A small sound classifier, trained from scratch: log mel input, trained on simulated sounds of rotating machines with and without faults.
Rows from block 3 of a small sound classifier, named by matrix and row number. Rows with one number within an expert belong to one neuron, the router's apart. Each number is 128 + 24 x the weight over its row's rms, rounded and kept within 0 to 255. All counts start at 0. Numbers have three digits each.
Before each expert's rows are labels from the 100 clips, of 14976, where the router gives the expert most weight on average: "responds to" is what is common among them. Only what is clearly more common there than usual is listed. The data: simulated sounds of rotating machines with and without faults.
# router: slot weights (model.blocks.3.mlp.router.weight, 16x256, trained with AdamW), inputs 64-127
# gate: expert gate (model.blocks.3.mlp.gate, 8x512x256), inputs 64-127
# up: expert up (model.blocks.3.mlp.up, 8x512x256), inputs 64-127
# down: expert down (model.blocks.3.mlp.down, 8x256x512, transposed), outputs 64-127

# expert 3
responds to: fan; state: normal; text has "fault"
router.6:112147128117089139138116100121124110116099116139094108084141136128149111091156078143116103129131147163098137152109112118083115139122102101150150144134117098121157119126132125130094139096124135
router.7:128148147130149121096065134128105123111150142176150142133129108114105140156113126146133117134123119130126118073157139141115107163078139175142121130103137147126138129121129080109117109125119110
gate.10:118137112109160100156116142089139140145164178097111115145127146146140152083121121124121126099104103143141115152107099124110127126176124169133088112075147135156119161141164139158122097136110151
up.10:086165084158084140148119121104102173133106125150144150144114144129129130112147161110150129094111084143077130120126139156141114104097131180107154130108165143122128102106097122123141147129134141
down.10:140123111067135133139139139094099135114129119143132096169108124082122153116100156125124113130101129148138127094081121144096109135157114099156095144112132120117129101137135108096149062146163115
gate.11:080087133129115128161133116140118123150143174145198101108187133149166104145130084154119127112097137085119154119125116112150126144142118117123135158150118162117105154078110130150124120160128148
up.11:131158153166132185100072127098097141107126120134125126101096136127120122115137130117142127183135128127147110114146138141147131115145137138125085084132178082130115138151174114137133154137140106
down.11:142103133162146119122139118159109133118124115134126132123132140107127124121114154137081110119113102096118155116125102130132181113085118076169133130087147134161117109157142122111112132123133134
gate.12:129102147147132149147145115149141081116130152103103083147163166165112140137149107143132118131135125135152142171171144122141108118075133175128126116128151135130137088089147185119117107179112138
up.12:141141127141103186165124102121101167132140137154132127124148134144122112123113139078157138130126097092177128126090142094126102128172129104141096144117141145170142146148149118133087095107107163
down.12:114118144123144126087188160110161181114111126135127133107117120106124140106142111127120151153096143174124114103103078113107151172153100171109151152086079119102086108150109138145168131089146135
gate.13:144096138137157119180160120121176109151112183132100100165125109113142134147127125117154138158107117106153175159158118098141123125150139135095105163084125104154130168087177159149128139158125146
up.13:105122083130102134075135168132113094108152143186107152166135104110140140113136120132106151094145150167145108127120121112099132129165128123129114154124120168137142148126134127136079125166107125
down.13:110139116120136133142104148099114119105165159126154113118090134172108139146157150109107140141115151143134123110107135121140149153174122138122107123132123136119165134116121153083127100130145126
gate.14:159089157144081113135149126137173135108118136117088072116107112146128115148119114137109125130165108080126138121145107111115130136127143149159124163117180136105123125173093130132150079158126094
up.14:150180081108132135094103125175116106165137103134110144171133103133123045127141152162121093102135103155109149135110145188112152107140106095112147093113117127073157099093154073142146147128137117
down.14:100139107170083114104146099125120121069125118168143126095088157119131155176069132093127099115165139079066117115114114103165159138163140127122142095117140137120131198083118108149156146146103134
gate.15:152143138129154116147153099135144148126130147151173137149128157144119071126139084131123120134137117170110152126127135160115157116114120118129139079113135129139134160158138151135114100116126137
up.15:093131148103118136139173148138100150173129116152143120150171142117133156154118105117144104110168102130165105135136089162138133138149155096165108165122137113164132128165152115131130089145123144
down.15:175155105111136145079107134132121108132101172131168134110141090155100096126134147076168137132117092149100106124088112141106158158149115157096158141168095135109121091158096154081158164134143128
gate.16:180124099144156172124149133164147126110116109069118119133125132119137118119141145122131120123123126143102156113124091144143101148135106133143112134135129176099108164165089162117149128084093119
up.16:106123135108143096143139123092140146116156145175192109151096079152101123145115128170127134114152167119170087129142143116124133126115120127105145129086125149137111110123143105147130160156119125
down.16:122139124171120105127127111114130150099116131133152113149130151131135109143162112193128100119131132127149122116128134139154147142095138114090193133084123140150104094086160168111126195098108139

# expert 7
responds to: gearbox
router.14:102122150159111106090112120102152126095129152107175083141110125111160160138092154158161140153153102105136155104119149099073124133111127055130153131074114150123128119104069169111113144140098134
router.15:120096085095096128136136134110121138114145154134148104150117165119117112179098110165134164138143184136155132144146147144107102158151115116108122147099107165145151137124134095086138114134090116
gate.10:089163103132131144127127184118089138164167139173143107152084160146152137159113160125071158148124126144116123162138125134129157135096149128098120091102137122091138130137152111086177133144137134
up.10:131166117080116114148146132139134112148119147121131143147118076159152152158112132146158134098057162165146123138151108126129137119135093066132094094107128172111090151177128167135092082151143129
down.10:088103132119089189160119128157096135087155141118131161089097127151084111126132134095155114146156135111115131087144090131113115147122139142142111103155123113145155138147114077174124184115152131
gate.11:142139140106142140095106150101124112095145145118099107112144130130178106155154116138184140111109117158119101146124155153138176101127149131158183138115161072139154110104122105153146155124121132
up.11:108123130164143149116090127101120137096123118075104155139101154122177126150121158161151129125131140118158143120166143141136132092136089141151096159137084130115129174157095143086127145114110094
down.11:106114101128156119124143144145152140098145143141146145124137124162117113126143161130170125145166129135115068120127098145138130130083142085117147083149115161126110125066107130106123110140119092
gate.12:123098118147138120087134136127118093092137093178179114142141144137157133118101138150142131165083146086100140140089110127099104167116153115109159110102155110147125126130117152114146168120120127
up.12:121141142156117141162117126139159132156118147096055133117109129107112122116161096101108116116160097162129111118156120147165146106140115132145119127158091124136146151116137120120132087114166169
down.12:102134152146111142136115101125128118103113117083086125122110155095112124095134120115134141086130137146104133125130095198120135128097128118094145081155134123129168169125147147124125143145136118
gate.13:125138103123166138180095103103134139131107124140126145153165194134133154118125119115120167120116177148098112108148119088160116112139151092165145155138094114114156101152154113106136140096120079
up.13:114115114105123105111178088149120130136134122119109115124112120158154091110131123093140094110124133078154127152144115116104158121133094143097108133130114192138130139121120147138109128144095172
down.13:141142109180126122141079109129088198113136168121123145119129107137108130140137112132126110151107122122137116144107094162125149083111120141114146115098124201131115140159101114095169141129115120
gate.14:118144146140145114101105125111078147117096133152096089135107123102133113094102150133150138130072103136134131124144156162128192096097159119165174100134116112106141128115133146147122129096162141
up.14:088112160099160129139133144083099121107143176164090119116116160079129143140109137190144174111112108143135130150125107146139169114081120128151151116137117094116126116128152142125128137144178138
down.14:117129088084113128155140099163163101108165121114138121153090118160115131128123118131083147074147143127155143116105100128138109165165087122140071130163142137128127146129127111141143115134094137
gate.15:120114125160100130129123141143123157132118182095129123141117106132168151146131144111148098108136112139176112098104132153121137147110144142102152121125145159144130113158075179132133174148194090
up.15:124161148110162130124097148129132138145116140153114088160129104151134096131140105139121099144150119129155139087115116155118138147114144123131136116104125153099133098087113156120171140129158175
down.15:114121151122110175181158126100066093111118147112138143129082113104142125110070160145139134144149126082111136136108146141174110120167103123135085160145110109082130140129109143095101173105153117
gate.16:143191187161166129136113130170150089126136106143134166144141154144129133119124146106129133138120110096153130137160102139132137145131140119192138104168125139118143123124138113084123094123133119
up.16:134088097119116149138117107089122130117116113145115111137097100084094128172130165109140079103148119144129140130126155107118153117083143108174125130153153120113150107097129165107142144166108109
down.16:111120102192128114122177131151128126094109155141190117135125117146165143095146123137152171154133124092117123115128112185139123139091114151164124156113081120117130160178125126122110135123116121

# expert 5
responds to: turbine
router.10:116121121154156152136133140116082130123149164163121120102150091093154120148133122146146141161118117126141134128130118158096133109098097084102104151104158136102139138103144129148157098147151133
router.11:133118132136090142143159135122142093122121135134114106125130173161125166128084122116138149119168104110154119196140157121115145151163112109149084123158117146133177152129132135134105117127126131
gate.10:138124075087123159135110137129129093157179112125144098125158100116112086149129126112132130161155120058157150097101132130116142119130149131114096138139093145149100134170123143172118124138136146
up.10:142140133171073122177122113095129092141171121166144123128133155114097118120136117159093164159117165059085088097139135145129134129092080137147150114176125148184124138110153143108144174124098151
down.10:138143101132159085140167139137157142122138077135149137149156145118098109110112065092115088131151129121162146142109152157154122190127159126089142107112146141123163115140161166128140091157103137
gate.11:122170157111160164122111138139136136111119084100162114121140138065117113080130149135154155133124106156158160114119128118148116120165136097104147119164113089178128117143155152108155127126080077
up.11:144115115186138136163109081097143109123126134091108151101151105182146133143138137137131095117124131136118161106093123163129119119137144159140123163160089169116108134146108171165116100111129085
down.11:149175155113105146126127146105146107092132105161123121139130116129121119120137107145111119101166109078157142143145107104120144102108101173195090139081104095128109130160127114136116141130158152
gate.12:140080162128163148166135103112192128092132136154137165107153093125115121120080161143124164162137137122110154103118139103153133171124131125125125151138170130116057108127177132119141133130083127
up.12:110148144139106160097075110124116141122159143136108131148117126097137087165113123126165137131112123130123160112106158119120112098113135145115137136178127143147132092134122163120109104107137144
down.12:090095139127120150147144147170110146109126130114118123183133141121088109087171129099099139117088116139122094143112112114116106115152175119136111101140103137132143130090113127138121106134138131
gate.13:106119146103165097092128061114123166135156106127134121154155156139143096103148103195170114170113153122134119104149103123143135117129168097104125133133097137133155154117111144102144130131144138
up.13:083158129126140102138162086127109155151138128126158123131140127137110108141104151079163153125134113124126154171159159118113102121131106125127133132104105126132163146109090168103106096126107159
down.13:106145120108103134096103225151115121144145114149112115142148118136117174112125102151105108095122143128138151105118109102159104133146118114153088132162131121109138155145122127124154154124153122
gate.14:129146103159154173122141133108160126151133107187151164152146142134108129121115180114105098092094109129100088124126146112113107119111110119144159154169110116152051156127121103132149141108122147
up.14:119107139150127200134151154103144133098145072115172143145166112131114158111121146116134153118137194138122096148139125109116131072130097152098124144134145112130108118118098093130104140095140145
down.14:130105086099119150123132136135170147116104126155121137123142127142117144098085107122115105136121150133153160149100156100139092190136110175095120109149162138134125122132127156094073124120099129
gate.15:111133130134141122119127097126158149114135098153164116111114071085166131196093123126106125105113094108096114140125097145101146129130156141125147111139133125134153157154153101114092174117138136
up.15:116105096163103120129114088126125124117100104116111112135116157110142142120149093109137102178134129142146116136138091098114127142117159120129109140123111114171141100097121087141131114111090135
down.15:128130140156116120135157158165149197118157150138118158130102139163153102146096099116101120124108139095102110096092123182126176145082125105104169122140101149183131127140137099127150174134115157
gate.16:111133120146111172137140158116117189110082123134178148124106092096156156120130154114100125132133093153110148100139101135159150157150110163144114154138101079128117080160103131073112065093125140
up.16:144120124112138123111165130113166126084122186139121164118085100094127135129122110095126104117114100141084143111096122147126106159149140128150133129135108114135088119156099114142136072074144117
down.16:146103128092067115108086116136116133187147152135104143151127114134137056170135098100158133094118172149143104152131169177089089088133147125132093114139125095157121159127119113137090129133118108

# expert 4
responds to: conveyor
router.8:091114129083119126105155085119125130139157144161147103147110089162164121104117125132147142089110112132143124106130090163105121126126146114128133146153130064095143143150114140114139108138150134
router.9:080111093079103135142141110144117105127137143185110140145130139137141111111119110153154094092119134135141154172167105125101112132137120097111115143146120107127130159094108143104136104093110161
gate.10:094139121137113137139143109139133128135129106154097108127110131106149190151113119122146111115150112132122094133095102146119122092123184083147133155136118128160100153172113109117141174116157141
up.10:134107151159125128182119093081159076135086122122118137107114121141145157108124128117127154118155133110078125149153141133155139074118110125179143131103111145138129163153120135147093148141089094
down.10:121122126088109096119113139111142181150138095085132121131188139097175113118110133149108173114114139102108152094133093127160135097121119093094160105151099130141137116171118118111131143164167155
gate.11:121170137149148148114133111151084162106171130157151092136122129191099154120109090129115095136151149110128142123106156132119129137118141174121098156088139116149118136121148083130140122127133075
up.11:101130116116116151173136137146137114128163139166161123112142125134107122109146105191131121110174126116118109117112092155140178178132121135110118136144121124117145140153105099115090080136135157
down.11:176125124114127128113122110120139149171124142163081123137100128147132118151167147100128112105106159147121115140101152147101133123117163165140122136127122103154160154131095107138122111070100119
gate.12:090049133098126160111121137089119154132103114143120144166132092111124133125119144122145106133121170161104118100102170130176136135120104096142141132084089099164100116136140096132133119173089121
up.12:096093130132102092137080146097120084110141149125124131167125136107112107108136147101135173156101163167121114142084172153168125149112132128147151130119082155136086116134131090129130122170093155
down.12:169155123103127101105135129089107124163123079136150079112135106127163118144148096140140149089106137115179122135097111143140061134115100122143113160140124138103097113164128096093148139115145127
gate.13:097161121157167095111121107145139132124132124183125113140115100114152139123117078127128124097079147097145138126165137112139196114086110130184112154101091143173080118136128146132126151121142119
up.13:133074128140119119092099100109132098108115151084112160108124162155122136111140123168094159112121110158116127116127101111038112109132181131114160090126100107106135132154116112118150141170136151
down.13:133165134145137145114163116146158116108146108101144152144116109102160125125135168123168127094141123146125129170093171107145124130130066093125180134119166137135143169137100139143079129122102143
gate.14:154122161160098115118108143186168167125118132134128133126113101117112114146147118102136119156151116116165140087155172144191119104104149126122123130108124105100111172147163123082077132101117122
up.14:144100120126082142121132121169089145137158119084115165110166134121154127126162107094121102110126106067112102142073086133135079159142113138106099098137173096159095130177127142107111189146099063
down.14:136115127054155132137121114162147146134114113149068147129143115121133132147180125120136096132161111133141113164111149111101138133113161124093102127113124128130139100146150114129132073078155123
gate.15:165154133127108101143181105129158126136165141142148114139162145125107141166163181123111105183146096129121105103093080141109110128083114104100140131119080129150104168155155128080140143162115112
up.15:122130171109122121135150195157089110157140154153106104131155166120124144149136141133141144106141088119150126136118122111106130131133137103142157087131145135119080120214127125159139143171119082
down.15:105145154125118123126127107178134158133125141168126115103108155103108134091157137181121157122126132178125106162083068089107103125136143081145153131130150165087147124071112082105127129143134120
gate.16:100132112133121131125133059176115143120107144120164127074128098149145144158105108104100125131151084128103152143130116149170120130107138136122134142137139138110136147104076133124151137149117132
up.16:139119126110130122128080160166147130128121077084115114106131132147119111115166139105150150144105141102135135100085125136144102091168157135170139092116079097084116147101157122151109143151110146
down.16:105130137108103158147178096166159143148108128121133107104104138117143110103153134150083101137164104151136145138138143114125156073123117126108132120111084161104124073106117103141185151143103134